Weights of a small class-conditioned image flow-matching model.
Model: arch dit, norm layernorm, activation gelu.
Data: trained on rendered rooms with furniture, 36250 training examples, 19.2 epochs.
Rows from block 8 of a small class-conditioned image flow-matching model, named by matrix and row number. Rows with one number belong to one neuron. Each number is 500 + 40 x the weight over its row's rms, rounded and kept within 0 to 999. All counts start at 0. Numbers have three digits each.
After each neuron's rows are labels from the 100 images, of 14976 (inputs lightly noised), where the neuron reaches its highest value: "strongest on" is what is common among them. Only what is clearly more common there than usual is listed. The data: rendered rooms with furniture. In brackets: how many of the 100, against the usual share in percent.
# fc1: MLP up (model.blocks.8.mlp.fc1.weight, 512x128), inputs 0-127
# fc2: MLP down (model.blocks.8.mlp.fc2.weight, 128x512, transposed), outputs 0-127

fc1.485:538479517498469493541465484511444484511518436483466480518449454502465448577565499559463480495490509577563466519459482534517421531529477439570532460458499435476484470616504529491555504428469490505424451531605504607439558556547454459533507450513502523482533454480507457531506524502536536515485515518503427519451504519487528494482501476432537489547494488540528496548576455528516535498468
fc2.485:494479468505509522455494475533484531512525497473545544627492524491510598471493468475575474476575535522529488409525521515480526488583510511576562466487428497544466493500517468435510472573486488485473542546573500498529551559489471508484596509459478554459557516485498530574483540510456524478518498518448449410475503452539462500575498521429563474497464445497473556451486542489517480508504
strongest on: yellow walls (80 vs 8.7)

fc1.277:505550548469590536543526463458555496474513519465514477526462479499445573490525517437438509391502499514484452486511570475468546560495459509511485539532501514470470512564495484505301471529448509554457486523552475542545508497552541500476481494459517506533563514478477509557537494438447460484449535531450567442529518521498442548477511498463491451501491435481469481523506526517488480499531
fc2.277:523520475479488487545491527433390547476485475473544471510599502487387417493466514499539454554480481553499494466490535472525510508505507488448566490496449594464528494466473522593500530530505496508541504504477550470478478518508414511491545530535388477551444482503522486454487461492515488569550438503491569486478480564512464567444444470500505531497480595507526522463492476554459516496466
strongest on: red walls (57 vs 8.1)

fc1.303:528474484444544527553458451440458489478418537593513536472497525454505490523559459561470587563487411543505545509493422532448535523585490545540560455578452578441520521470511513526479449489525484477474490417503468561495484451514501454589460482535493509444528451528446556510502502502514551482526474476540489492487499542450514499507528494524487446441516506507531523504529483574517550553503
fc2.303:517505538538484553487418565473495508448471498561516481406508518502482516587515468497609523490554487576543491466461527553541492503624479486487527460495584507537468513579519536503503467545515506483461524445563517508524447526489462473543557481456547467566526487469491512517467551513473606526504542489513515506531504482499480499449480453531505478445523555470477471548512432584460492498435
strongest on: red walls (26 vs 8.1)

fc1.421:565534473537486465460489518535484542455449436513475575489544478543490521473547530508526561486567495577620490493528480506452489482487501480428547440515492506461569502524481400468528521512525538532543509488452473473493447487452452494528495486476459515466553500465532473459452576548544506543538565487496500477509549513523504441407532467454507540488577513488516506467496437507474556496376
fc2.421:575458511524496514473536524473534470436493499537439508445467443474497502461513467485468433489480501538630538462471478538486483492478478477545499535499527502570488544452559423432491533599509483536479524393436554503488548523506519478488450455449559566493503499548526506560520570470430481438448578501493477508501493503509488489531538435535485510507460443486515507446482418488496491466558
strongest on: blue walls (65 vs 8.4)

fc1.210:580484489505558497488446500449469577518450474511497605506533472441599479541527481505450472459513426524548463522535490500554504516531460525512449534515429554418468501555459562483494487491500489510469501396512539540479501485504466423534461508493511512422582499472519517483554531522473441459501529442529535522496500432512544461509474464543447540524610531495510473515547510532545523497452
fc2.210:498531513468512493448458462496448440447489549535508505481521528386455557533519428499384505530502549481515483495508491529559525484489534476505480537466505450465479511482541460527520452553530468570565560477558460485512479464506491499474570468562555486445489482502499514503471511459582605636535499443485407456474506505496483522444461465549449517471526456483514510483515516529528501463530
strongest on: count: four (45 vs 18.4); flower (37 vs 15.4)

fc1.380:555533552534461399505496512511455544495505541511409503422530516484432543453472431523425490524437529569457515449491450499468482529503535506459485499522455586466386532517507538463547462533591477481483586504552502506553529495464504505450492450507486583493494472552560529485490497532479534524500495494495505467538506442478550479510527440543544546499530545547524462458494444444460528516527
fc2.380:471467517507536494496511506547485527572490540559484421450478500485493472535549467496570509443448542511392518445498426548529511508445493478509490484481426517418530492502459566526509476462489475545460514457559493501468416482493473513527504478490487399529467509510494418421483491539494524543547488455556452441449485470592500535472510604578480463504472561511490464527506499499507476440468
strongest on: blue walls (30 vs 8.4)

fc1.141:534519517446457547539435543488471539513536498384516510554431479506575456483522463491465480476446461487493496537479541427565513442558561497431531488453507468519572527496529474450488492493478536489515505482581498514425501541572525540481516421477441554492468477475515418498488556537506496501560505489536502486418492477496537521504441450525464524571567525466489476398506468512476478551521
fc2.141:478523518498512426461449508532510522480533453489454502489459492443511523534546522503449481469532435484508547422512452475450495471554493499564605469482608440424508505526523465559600459516451526484506526557524444473501467432539524523558424455511474505484543531501504527575516476483476466569479507546520556542475471521412472493550545482524490486487506482519458496489506533547542580453566
strongest on: count: four (42 vs 18.4)

fc1.175:564497508507484552530551507478549467487422528455514388488529520519559473415514421415506512448503494476508424484526448490473495499524543523477544475458463523477504500511553563535427469531488522502485466529575515473552453559473489496514407544572545474530503535489540530556534497515477469521469505556577437480494538519418502504567455480508509547514487507494569530516522485448451486409504
fc2.175:489459462490512449502582523455464517504463525435437482490456497461513526494525519466459474515522496561507474499513519441519439479541524513551599501481570453562493470517571541523498534484532490511538512509573516516467522592517459486497575434465471436512541439543492449565490434486513453464506508470500431556494492537559482484514525523542494452549522481586599453507516452601454509479479
strongest on: count: four (38 vs 18.4)

fc1.134:582483458521542503518443544446491438498507528484513531536492464468550413506531481482517484478474442543514547553468522489580416501545541507522520483476497564448536554507398454532521499474504516478438523451447545488450504481518516490487525523471515443478514409468531562526497569504506487569463580449534517534525534479531501603472455436591531494522523519552495502589524523528489468501479
fc2.134:498500493523451494513466513512525483453495465491447486523479479492522512496409549517566535531547404548406500487498474482446501515557547481522518479467417578510504486540440556540508482527495522477454478442495448474474469527491461472483483536478484583489561543435503441479487453441488516407477604491511517450479495523541476579483557499452505550473517592453484472508531568489551489474424
strongest on: trophy (46 vs 15.2); barrel (37 vs 15.2); largest object: barrel (31 vs 9.6)

fc1.412:487468514502412618569500526435521491535427420474451446500517518468478529481523439496505556463537478505573495514489494494488569470571463491453517488468530482431461477526570531548429544474486464501434560519543509537528515529489436486547540536545511460527561519499563528505515528534496481491505479538464446490489480446425499476595465477572502457563554533518494527577519485511510543496477
fc2.412:509476506541488455506527526504506488490407496473495448576461509468418518483575499480503428485499486557583512499459451455449534482538516503533600483523474519529473541466563514500470495544476494510532428597492442499476477501520550508578495486446465444513518432558447505569527510526485412502510556518561495579538499507593485443508513516490521500477480419536494526416482505539488481508446
strongest on: umbrella (35 vs 15.4)

fc1.209:471513533507502485520543543505500531458489495456486475506526473494555508467483527528467418462493441504519488476560536521508536500563557560485511528450520577434450492458502578458477516499491497487501562482544445515535572500490505544501426517537518631494510546557520541496521594493491510453501428492533439416493483459515533522477413386451513488516533477457470485479469509520465497398541
fc2.209:498488477543503507474624464510515553519486481499525539461397539486526488499522533514501581488442459579433476505499436518554511503531465516498457442477434634478508506533548436485512525429493506500557504577505493507497500559467490489527462502416447416465503457504495485431515504506480408499505461497525459526513498512554484490497569448542551459519525520520505455474505538469484489421536
strongest on: red walls (26 vs 8.1)

fc1.491:541465482550546519535468512471547515452450503444468486525457432470532453545539466476565474436470473478528511454485434500481508479511462531575496528516543527504510556501509429505468467561561587491485505473513495458453514498540481508465533528551461575427441534516463510526471534471492430492552573404553534501487570486458466560477483423607494515568539518461524479506463488549525475538475
fc2.491:533518494451412511451568539425509505486452519513542532547531451576540577447517520498475525597461514490502510526444440486539518513521499545540515492547496489506494491469435481507488515452496541456515486431523471587420504517462540496464515523448526462532444454502525510485518511397497471458451573441483525523498562573563443520520524455486477497483514461468524491502423457504540595491447
strongest on: trophy (40 vs 15.2); dog (33 vs 15)

fc1.384:517519478526539488491532508496488583547484527454490440510459532500526525490457524492470541525468515505557514594450475497493466437454446499497510524507433472484490392534397542533479420541478494522477513486538531526445555453600440492527384511485469487452478494484489534525450469475519496516473510446537431518496533514521459494491575482491512530475495416460576539495549436510446506521581
fc2.384:481533528510499498475491487469558588487417575503492540517518525446478493501505495501393586489517490526542512477482573521467455480486479524527464487504501484548482515491456489550508458498498501488604613478514498513487552483516477513525520601547496521448559433543534439461527460531508521453481527530511427476497492492452498432493477486443542499511541537529631456520497432562441468517511
strongest on: count: four (39 vs 18.4); sofa (38 vs 15.2); largest object: sofa (25 vs 8.8)

fc1.237:491460504510484515510490485432511506484495469444421542490488458481532423478585412527531503446515541578514533499520516513589464468514489492497407555520453497456546507521536553479541460545525551492422443472525512496509506496467489478508379421556469545446454499474502479480477524499522455506492508497548555489512481550514515523512519509480509551535528562499497586413501552481517376515496
fc2.237:507560512505530502539525486453541525508472542481466472572432562507563505537404438472474540525588488534501507495459473492502519478468524495537384520444573494520501496535521528494529491561500473498542544464530475477599480474571531478497620500473532460503529457452514424537496458518463521579505466465536500542547492470487462547498465484481515506506531480500461470520543581447474530597529
strongest on: trophy (48 vs 15.2); largest object: trophy (37 vs 6.9); barrel (36 vs 15.2); largest object: barrel (28 vs 9.6)

fc1.45:598452522511503506549486498534500480469460502510468547527558537471421457531531511512530471532479493585524453474467471495497422536538557458473422469497460533605466514556501452528510495507535483455469503511532505502487583495516509462574536443456503455518473473436509466520494465540422507503476567455526475550458473596482507472619534502502534578513523493570556457469515483523540472505503
fc2.45:518530542546472489513436529466497553570525487535526526528493505476453518492493568504505542478528482510570481531500571515497479514481522498483429502501536588467516478474443490458506465505460481509534496518520496506518467489488522544516489529504497435549540446449496658459529459498544540505526410474459382396512516484554474466442534495574511472447477461490443456518486491423502515545578
strongest on: green walls (44 vs 8.4)

fc1.165:461518539492378480507534491537420519473466530436528478525518482467471538509463491523501458453473465452518450555439486528536465573465501449573492519488459558474506456486500487537499467586547468557519463421513503477549482446486505548530536514489552489508510482510489426606527555464502546513608500429536552518498553429507469510476471509533479435545581493529516487432477534515507491509513
fc2.165:451515494487611500538465485496532547464534533500557527551493431536490441546512442493443494486459516443548497558526523479514468501470512489532486517513536476546501507515460529543508524464500478519557494465482468536625447529507554498524447526539510498531461540523542493428497458577476473434495493454537462515590614476498506458489537421465494464510504503513527460448420458459471547413542
strongest on: blue walls (58 vs 8.4)

fc1.228:478471499484537480498557502491503511500486492424511486481434542485481454513498516445498432495419548520495491522466496513479530513558508514531453552470552541455455467584466461556429484551517513472447538465498493520493502508548389482472473423428530549517442454582531467549504548530508480500466557551529497511520480466447454543417480493599531498520557578455521459539450535562484490550539
fc2.228:570540510496480513484507488486410540560536536526493462501559478512514497510461499533539520545479528468588525512468537519506466484532520537466502511462486475502491445442540477526499530507485506505552475544520546492491445504489475461503397555518505468498506503574495500498477583485517492414502449434530456483463466475530510419463425540585449414534538383524470494430488471508466496475379
strongest on: red walls (72 vs 8.1)

fc1.263:540486522533489550527500516561488476484555464483474525391559469453503515494462532518450388512526524471540500509519545520511507505549472497570485497496445531509446575492557469525474451493523507525529537491405549483475421574475530455493500465547577445513509433526595505538493479565474514516534480503543455492527515473551513471510458579528544498500535571440464470435494570506483446554502
fc2.263:504472496467535504459395455518495454535567558538551510465526502476402495497481507502486536516477541477632516462526585508537534519545507504496490509442491445559507489530531528499509484522502494522545516461381424494502550535512471522524468540530497529535471524542454451465524522516609427545494456507466412454500505462469497431522506528452547521475508446568535475455500496501475466538462
strongest on: green walls (82 vs 8.4)

fc1.264:439540472539467582523501492551544512515527491490466506492414552516522529527535491423446507493441401527555566483419518538522451480439460499484548477541522463472479510537479448450468520506488490497519470429484481476551441504538600547532481437447526497509469511467495462496474503482490531474517437489523497566525464451469428501411439499465463495516484506432596553474516508500510491407477
fc2.264:474504524471485468457449486540498461506534495449471456465524567491490463521458569463550526543461512532572506486498526504610531505529494530493514455466460510494539457468533516498545459543493499474517536438504464484523492442508464475491530437597510446504502510440549522554508470521505454555525452608545529574469484497529545555491572431531543467461460405475607480520498516471444533562478
strongest on: yellow walls (41 vs 8.7)

fc1.449:467497492574457465471562458446500461486545534471497523492498528494484518482438453488556445518476493471501459511534557464524462524540548486580499491571463491407545530566452506506493458575499544535496501475507548515524484485471440448490542454555468482509583492541503468536478506531480463533516465530529465489477484453583527517501474368437475512503553576525433588493521448445438482489456
fc2.449:490473468450501544485504511524458445565534515518478519503473410465469429477538498512496510442520527477480469395465443490542488535480516500492489501576405415485548483459468533472534544493516513489503484533441466500488463510464439479517474582389533540483468524520532490511527514517571428495532484521514406417509548532486500547511525467565522549516484440462460502409501520554531455440502
strongest on: trophy (36 vs 15.2)

fc1.279:493433514523375468516527491506471498490531461472495521496552499454614482506495449525558497553486484498508523505452497456502460518459511465518499464499483468498527530506483514502557481570626466471451550499509596466464551490543472519554496518414445514487495518530484499585477473487525554554620465482497406513484545474507573445427467537503537533527504497479502471463468499532519519503547
fc2.279:529496485533426475468483541499433480516485443502554450512562575447404452439476501516545476600477502561469483516509502548534482492579488529495466564491484536470510520502485509495421471531481513530480472554500554452479540469514369519451527464501443488513476471507450535536495478470534468538571509458487522422482472548528419558491515545501523549519493516518437526485565516456427455512475
strongest on: umbrella (37 vs 15.4)

fc1.404:474482518472537482501437507460514453493476517459504530505454399469521512550527533483495431538489482517523492525461478449552478544495478508488468531452568468471505467470502534499508489553541515493563428454477514534513566449489430503465548525513515494497574444565489478534492531457507523424511489500530583482460525508499486473377512425559521551501589474453542447543486410590445558520493
fc2.404:531523511489517447461487501428521474489457519551488472483529449464552557502556547503416500523494493559474469411533537467547491495491500544486447484554418459480465506478477461506503487528493552488479639530513445497524438517480487521467534495561542429515475491501509524475507463515580547529557488466481531581461522498541487570523487458400551570506520442492509503447497465543466479585555
strongest on: umbrella (37 vs 15.4); red walls (25 vs 8.1)

fc1.257:548464486518536541540517509522499451532492516496485495532459448493527484424520491448551512541458499501459496516475505475535510463485464501432478475550468471430489523455452484564494452445514530451482485403503516530475497458528536497511481440534516473537528417476564559544465556496566469541539569508531514551476437497476596513445411458595459537512500483526510510477579592460424486453468
fc2.257:493487477532486469480568485498455486490518411431491482498519484480541454472448462492446471480549429510516481482473540481462457522455418523517469492511466458561513481493496518477513483559520520497451500481598497474474518461528445474457516511503496608503520544494524422469515487453411501401536546548517554558445477531472530573544484527440517496549519471553431472560559570523558489573487
strongest on: umbrella (35 vs 15.4)

fc1.72:515465538485513611498520471486484483555438497522511616565516492520503493485598457424510482543508451480486447476504465484592516525480446424490472529465525531484501505517568535406521545498519422504456493475453497473501480468574535460483504479505529500567509529520464474512584498524508429498529457433504438431520487516507544519528533492512444548523522474505548495403514470500460561472542
fc2.72:481474478532497505478483476480546424559480495533436479461452502477548466526470435497488492449587419524498534521439507477469460497475499511480502490534541526531485531440557482537467537476502506508493532471465512461514457527507487411499449435528475552658566515474472473488511519538533511469455493516543496469532535499509542546474493365548514431477562551509590501561526545504512511542474
strongest on: yellow walls (33 vs 8.7)

fc1.133:478482484491481503496449463556483448470466566455429538453485423505452410460496473521538519470507424453574505484469444509473457510553502487470451513538409454496449520536537501490494499537482529456481404503478500520550458465486433511500503411529467604521509462511538483520507528509541514440493523495550488473554499464503501573508450545564460460532495520480556529468515603590493513491531
fc2.133:451518505521526500491470509546577479508481504511426502543494523543465550502445535504469505516453526443568508495532546499422488523614539497511437532497602468405499493490557459493487537453512479512521434463460510465538525512520524515490424517491465514481491541518513443488523449544589445548493545503469460507512476453440481511495543425508495589488501527506567495531537573431502522422573
strongest on: green walls (32 vs 8.4); yellow walls (27 vs 8.7)

fc1.480:493435517453535514476517508508492468503482500423428446509513494493551467610566473432457554461465458481495529516457533541457535492417466550495521499534419452487590543473468546477434538544406489490511446421453503500509457533511517451516528436553534468525472494446570559528485444468495489528499551391525488533481527468519490439552506497462480489481535476509475483538516497448482469465507
fc2.480:485435493475461533502514484452514516454494498361450540507472485503569493459500536466510482551502525497528507479495508521511532509472494473482596497528599504480523519493508469521513491533472527476444479434503504520485519525497443487471459561470511464471512538484623486525488473511448509448556475462547555517590449526417494501466481494550511441424520578503549485462492447627481544544531
strongest on: red walls (26 vs 8.1)

fc1.458:495476516559413458460574514467470418510523517479409509528497520455614430540516476516520489597462445464520509519444480479522428482516501475553469442505477498469530501463496537499559460516605543492516492496456548526489417463524478529554493452519509461489576532522502487533444456492492527459542491562514425490480502448533555498424458518541521523507509544454522412489512491516475467475509
fc2.458:499485506548441498489465536471466496497439472546591424488510514468408427505453531536475519606406444534450504555533555541527506528521493525470493527523514620519495478469408503558413471483504503501528494499508545484494439483491394515517581529556471528530500474484506491454501436496589479461570484444502508510524514503512461528443524503548532528524529490494534475514517498455473497502503
strongest on: umbrella (34 vs 15.4)

fc1.163:550408547547513506446538514557499470486487502486550533488546496478488512448584538501487480443463472515541539541473434479578460467491482447544483443618478481515532563490509466490545487517546567479504490474492460504563471478540475491421543517492458476528494452468553488528403517535475554537475537486529529472545591509516498519465487561535557481549496595511460447484437520549536536481530
fc2.163:564496501512530514494595481506516474483480506499540493534472498459452458457459470514542509492464457555556541499437582544564470503506448469557497457480483529541498502507570488507560503463520511470456530492578519480519584495553411453563418529488583490446495495461501523441485556496438443574491507456470547490440485502581529501518513477464519538508436402506483446493507538509523421503528
strongest on: blue walls (58 vs 8.4); black walls (29 vs 8.7)

fc1.211:547459592533531498497559507531462473499528470451490553537461531405533488507520506483523490483490494585503449466538509425485500565551487514522452554467434575488505494558493476482500498497563494450495477460479504538443508542507454462484425455472468605467548511540486496583489565517519483489537479481567551484506504523562526474485409493459497562540575482474473440467541492557500534576534
fc2.211:533514477451469443440492548499438448445524428492526402463565484489463489414451447502506505534507529481500486487509491589537569463549474508468486494503519436548494522535530449540499406518495512517544444559482476485482474397514438533507559443479481505475462532517509454578503502456523535606538411548473486520512482456550500499442484531444498472482525446521463511468496546456503482478515
strongest on: window (100 vs 59.7)

fc1.227:482486448500498544434530436480480506439452512522535496546523391435450449489507515473440483480539460467515451569500510492480519483495414500498427412492428475529472548498502522471475528570460491481444468477548525492541506524493431472471509467588510576487522482484495531506486493534546447485426470556543479533490477461526472491550384603539504557477462541472534515497469537510465527523531
fc2.227:470493509488507567562490527481491484495470519480432505491493461483439569488463428510467422522498488480585454389514573438390543522522510498482478513503579462493484502550482518486494552437486508493465507464485514505547518569567579472464426477410467540580550509476496491513475484513488458482505517573517557468566506483478511470545583479439493491488536507503586528483498548484495507480530
strongest on: window (93 vs 59.7)

fc1.66:495509541549509502481547561484503448482554517489482485567424552456562460496529472478498448457469469458505501447473559432547559523554530481519528568453437427500520513517444549456403519524487464564589427514494598513457492481506535494464508467504538509489564494494494493498560522495422503528490526491464556530504531495457444545527523519506410514540549580513467494501487558528504425503477
fc2.66:523507502491500512475563476469483474457517517489505493508571520465588430523489516495509487533447408474487479496497536503460487483554444529500528544573445446502472502479410536535465525511508515517437506542505450519493444533492469419467461576507505478499393514526520540469511492461481419479523509446492565545484506500505525539511433497464444550501481377477548467515480528520499572557380
strongest on: yellow walls (37 vs 8.7); orange walls (26 vs 8.4)

fc1.498:450456462391535463583518478555527458479524487556485507486505452485526481528528440520456466531511501517470464515429514482548448520570539510520552431547469574493548562518489523440480498477590545543507544456535463491500458482477441580510495532490510597486478463473422519476503481482512500426507481493466454543534550515491495537455441497491488438506519521496414480485421484571492440503460
fc2.498:487527478556477478507532516510574515482535509594477506449470539493535540516472497504480495447465509495465529492522457435481458520552525472573490548491485538475476485474557446486476538513488523501493477425566549464480451588505542495566509547494587451459414515522556512482514566516490480636467469496485523481472484494438512502588542501481436544456489438516422544459511488466543554441533
strongest on: blue walls (60 vs 8.4)

fc1.172:463416531512494464563510530518481500462526498474484554474478534497559519553568512546495494433497522416523522539535504535575510448520512436425501518435402515517520506565447495480506487549560585495510449465532518471448512528528455500485513508476561477485455494549484452507417493497595504480476535487579497478505458442466460519504581518467475515519515510539479501572471454532544434494405
fc2.172:514510520524484542463562483500537546492487501492461520457491506504465441521456507501566484503493499502538526593566542502419519486508424474526458524506528423451508495430483406545523470475523498519499571497631476501510517554487527518514525465518599480462540565496532432478501526502437555478501520515486606573536493456480517513499437454452527432479496467556477505547505463523523525535579
strongest on: black walls (60 vs 8.7)

fc1.319:471458524499518491544443559502527518464588496485463545515463513470625475571541490446507503507468529473474452592501526525455450481470473492484529469515425448501480502451479551473477528466470583532468531427476479527425558482470510500475529482551488504463520488450449521512486431549457432509544500424511543503470500436504510523566520505510506584570524443530448462582517523543513525512446
fc2.319:487514524533498449456379436493467512437543484433509524528497394464553505520443501471476413487472496492578520497449516518522514478493537549504544487521541469545533481489555523476515503473515512484513467453487486467475449559532469520469475522505525516490518497438525562537521581460486446443508503460480559519579476501437486562478454477486459365477503465473560500510495438551435439529495
strongest on: trophy (37 vs 15.2)

fc1.224:501421473590469504481598499440416455539469546516514471463499519443556456515495567551531507503519498454512520521465496507407519492414502549516490480522530494446482567535536515503521474495551567462471454541510559506523475475565453531509492492530404573502465465488502487548381444450472520491518475500592465535507545514550539499467488547470507552494451493516552479547470512509533465501489
fc2.224:517506520496500548519556483444477543468496519529531529421467479411479459533446492508415549463470522495485510515451492442546597541435513495506394494472576422518487499519520538512531500491509509454479484521467449507514507538534510500506570456487526489500440476529501570408501554558516532467497494556537486445573503537507471487530545520491478601464424460517554461482495521515490441596527
strongest on: black walls (59 vs 8.7)

fc1.464:517523470519466492509472520529511526451522526493372522491495474430509549469492464537524505486474484446475604564540501481505483494599453510481502486490444458514587524546496488520460503529486536547464462552519425460552504534557408453459513438504451546513495459513528459501430466480494524446560520530549505479510430452459542565503463534423526420472529439524511522495509559486466453463491
fc2.464:473498507484518470540402479531435539489475458496420501453500527497426469472533566488456445527453545508434470475523450486517495531539502510476487535500565532392478550516505419482493494494460504548532465524489566497526495508456576477454442449498542507505449575529495493482515513481535570565464484560491466583516477512470497602496542429563527532516485549540529547571499526476493436534489
strongest on: yellow walls (26 vs 8.7); orange walls (25 vs 8.4)

fc1.253:629496503503508463469520465487592565528519564501502517494422490429530460492568487532428482500550507565531486496480488463522530457399515489576501494484457545514550514483533534479498469524455532489448483486455512542504441548504519493460429465468431508532447558541556506485494406485490458416495450497537502490531512496471519553488486447469482498522495514476465427536498492432572513479420
fc2.253:586505495485444540490491526452448489509453492457517495523498474481504534537493558496485520511525502584521482496497451501534459503466523558475481465503503475535522475501539515452506508524480511467566606481460583478411554465516431515440512504557543508566481448452491464549492544460530548488555513442436484558505465535496486542520545445479510436549488532498463581406514460435468481484378
strongest on: red walls (37 vs 8.1)

fc1.451:517473547526474559499474568461537497463534429464502505561473490469541516456517485520474487511464460548571507501549546457517526526558469587529545453503446550467473482535580572424483508477526485519454531424511429479479538477463453486520492495452501487466474494543493525491496464504438527521593518400522453552430515520531525518496458502581472511507565507534471413436473523494478579525450
fc2.451:537476503462511450465470470558472460532513501490500443467516473445502523420499498519476517473521514399486512505532512524506534470549476451547456506486480508505478490553538484478495480475504500502419450468483492474514624465492474438469569535404466488515474580508487493572484469524560515622506500581430533572586489502518516570467456521511501559444508475536424535495508479450504521465545
strongest on: umbrella (34 vs 15.4); yellow walls (27 vs 8.7)

fc1.16:479467585539452431503489530487469526550460470411480460539505416424515464522466480484513486499527495494542422503483451494499480527561509518532475534473478481475462505403525487516471456564580484524525571453528466463506466503496529469568472509585512552433491491520546447565500563488526460485533570432527522474540521466455530480425507504542475491456548523507413427523468531477494520557532
fc2.16:485491504509519404532511502488508459453535491529506520554479532464459523644487481504579492481531477532468520505550586463431451504513553509497477540510582474478528532489538529457486483591465506520464558547543525466490453419482521503535479462552458468507517528500451555495497498518407550551520523454505409531484468483498511531407537507537501475552549510574500446546530529526490462460542
strongest on: count: four (40 vs 18.4)

fc1.286:454592489460477487477487464483491528432590520584507539508469571507473421506486529563477451482484489473520546573496518540504438486503548479554573474492485456528547528532479404482469454506468464474514471486559471437480543565571512467450503518477528456468561482501530477461515479430604483527522449475504474426475524530469524528552520492444504593497502500567552516484490443525488487495477
fc2.286:538507496521495468498539524482436497463478483574496531572488516498490495519503531469457462502501584531448468446535442517560530510505495485457633506511460428395472462501521500552524474531509486486463477529600540547445479515541500528524545453478499573514484538536474543538533551501447530482505405521458549548499514468529526516530495536435496417525473516534482568514506489434562580469540
strongest on: yellow walls (33 vs 8.7)

fc1.317:526547494524491447463493506431506504515474507516494467551518570519547502512521476569473540459400407506520509527573516491454489442446454482540460545476490539494558477476453556494447547469451564515481519491485506563582456502479488500463477548404429522466534487417460487581473511461463538503490517504557516495461493472479513496460390525458547549573534536462503560462514481536533540517509
fc2.317:473477526537494462485440531460454511463588504463498501483472468494421497488483498452519584474466474490527469506542578517535611506461481484469521470418563520401499499558461543527520422487518481451492537500523497473502509488521498464519488448568478521533558508521482607527520499490559488557554446430535470484431495471517536547437551500538538453488485543482509436588462518533496442520490
strongest on: count: four (39 vs 18.4); flower (34 vs 15.4)

fc1.207:504523546513500472473474499544458534483440479469483537469532530446512417483522538479464499578485505472561518523458497506550434553548567482496471516478521395439513457395440456488433490504524519457545508452388535471465537489480443535501520418443549465484500466478501531541476474550532547459510472505532516505558476485571557467449436492608502507496489469479519494530520484554485495528449
fc2.207:519505524504500517459506534506509516506443524508495430482491477478450519528448518497451525523516491541578493599501525481533496517497532525517435476459560454579492515516466458489524459574518474527581553506495472498512517515541439476459476517588495480537538486489492438439529447521608546516546534473501406488518507495497470545533594432461511439515504452485515471521513349481483509526436
strongest on: umbrella (35 vs 15.4); largest object: barrel (25 vs 9.6)

fc1.397:486468516531485530507459486452450475477543552496468560474436442457480458502575501533522499488547427468486510525505502578532455467537463498458538428523477466542497473492499444497513527544451536552490467480430493509453384485536483560464558466521551576473486447530507412469443503450529525557534570546496495510512543493488452480488400586476507445489506501529539460523504539456444443481539
fc2.397:440490527431516519450567465563447515500535525511445490533437560484475503511480511495480559528507479453524524442473469535467525525510489494551598516497554537417492494515475507537527432443524515470518448460445516501516585433544464515470446585501526498473398513465502477523523498482515578518495488556469468481500522519478499509528546456545479591468476433470525478434519579506531532412556
strongest on: green walls (36 vs 8.4)

fc1.77:508501496484486524424505494504472492484450507478456445499552509459487443461487525493490508533456404512508500484489388491411506506542430498486545546492538558516465470478603495508480427567504485510474526480548471534541533510522480509576505553441463543523589470545471496575488589484581553544531507495505482445480508471531499489486512404473485518523507498534457496458457532507470491419591
fc2.77:457519506471572460489483553515503479499483578535418477490480499504469549540548533514429544475443551560502464551527458513554479517478491505465534495478527458516513505475522478551495454519532472524580577456553518507522450462440461522534540420621569450530474454550498445376491502543485479532461493507465459469493534557527526511445544490508484510504507522510482429529465439458462463432508
strongest on: blue walls (27 vs 8.4)

fc1.360:517464501520454496474507518503458466473419526398464608521537523484551412571542474496453450546472422481524532497437479472587453497555518483508468462475474466452518502494513538543514505491553528465478462440409559542507529458618508473568438432521505482474529497499521479509498526513462499488510475515520428483472534501495595505497474497487545515533538530493518452465532545557462496555497
fc2.360:485453504497461472487546526409514544514509538512582480526481486525429428478497525549514515553425499563443528525545512493550493530471517507485476532512571615525518524509472532543441461523497496507549524470508518496428453444488405480507500581594457468525493474475489523419491421452569480521537467441464508522495521512485468538432541558536534453471519549486505466455511496467504456436529
strongest on: count: four (38 vs 18.4); flower (35 vs 15.4)

fc1.128:497475503469520564502515557512456507533497464486489533456553497447502541461481413559491440476494465491497521559456458477405557576517498426437483475502532583441485504477510483505494533555507499520509428458504556531495502480433472517523481443502443533492549510536532570494507424517529429477493472455504537488573471590428577457524453501485529542528498561575451571489559495494477513506508
fc2.128:514512530528440446530480470537472394503439505488514485456487491490407550438513467492508583456415494524425500429525486504558518527561486513522498531546542550524522512592489467467496501484517497500482538418501467481522461447526546523471522552488472455558510481525405440439504475528481489534489586449522535490492515479498511442404549501579480508482468532558548445552523470495480479515528
strongest on: red walls (41 vs 8.1)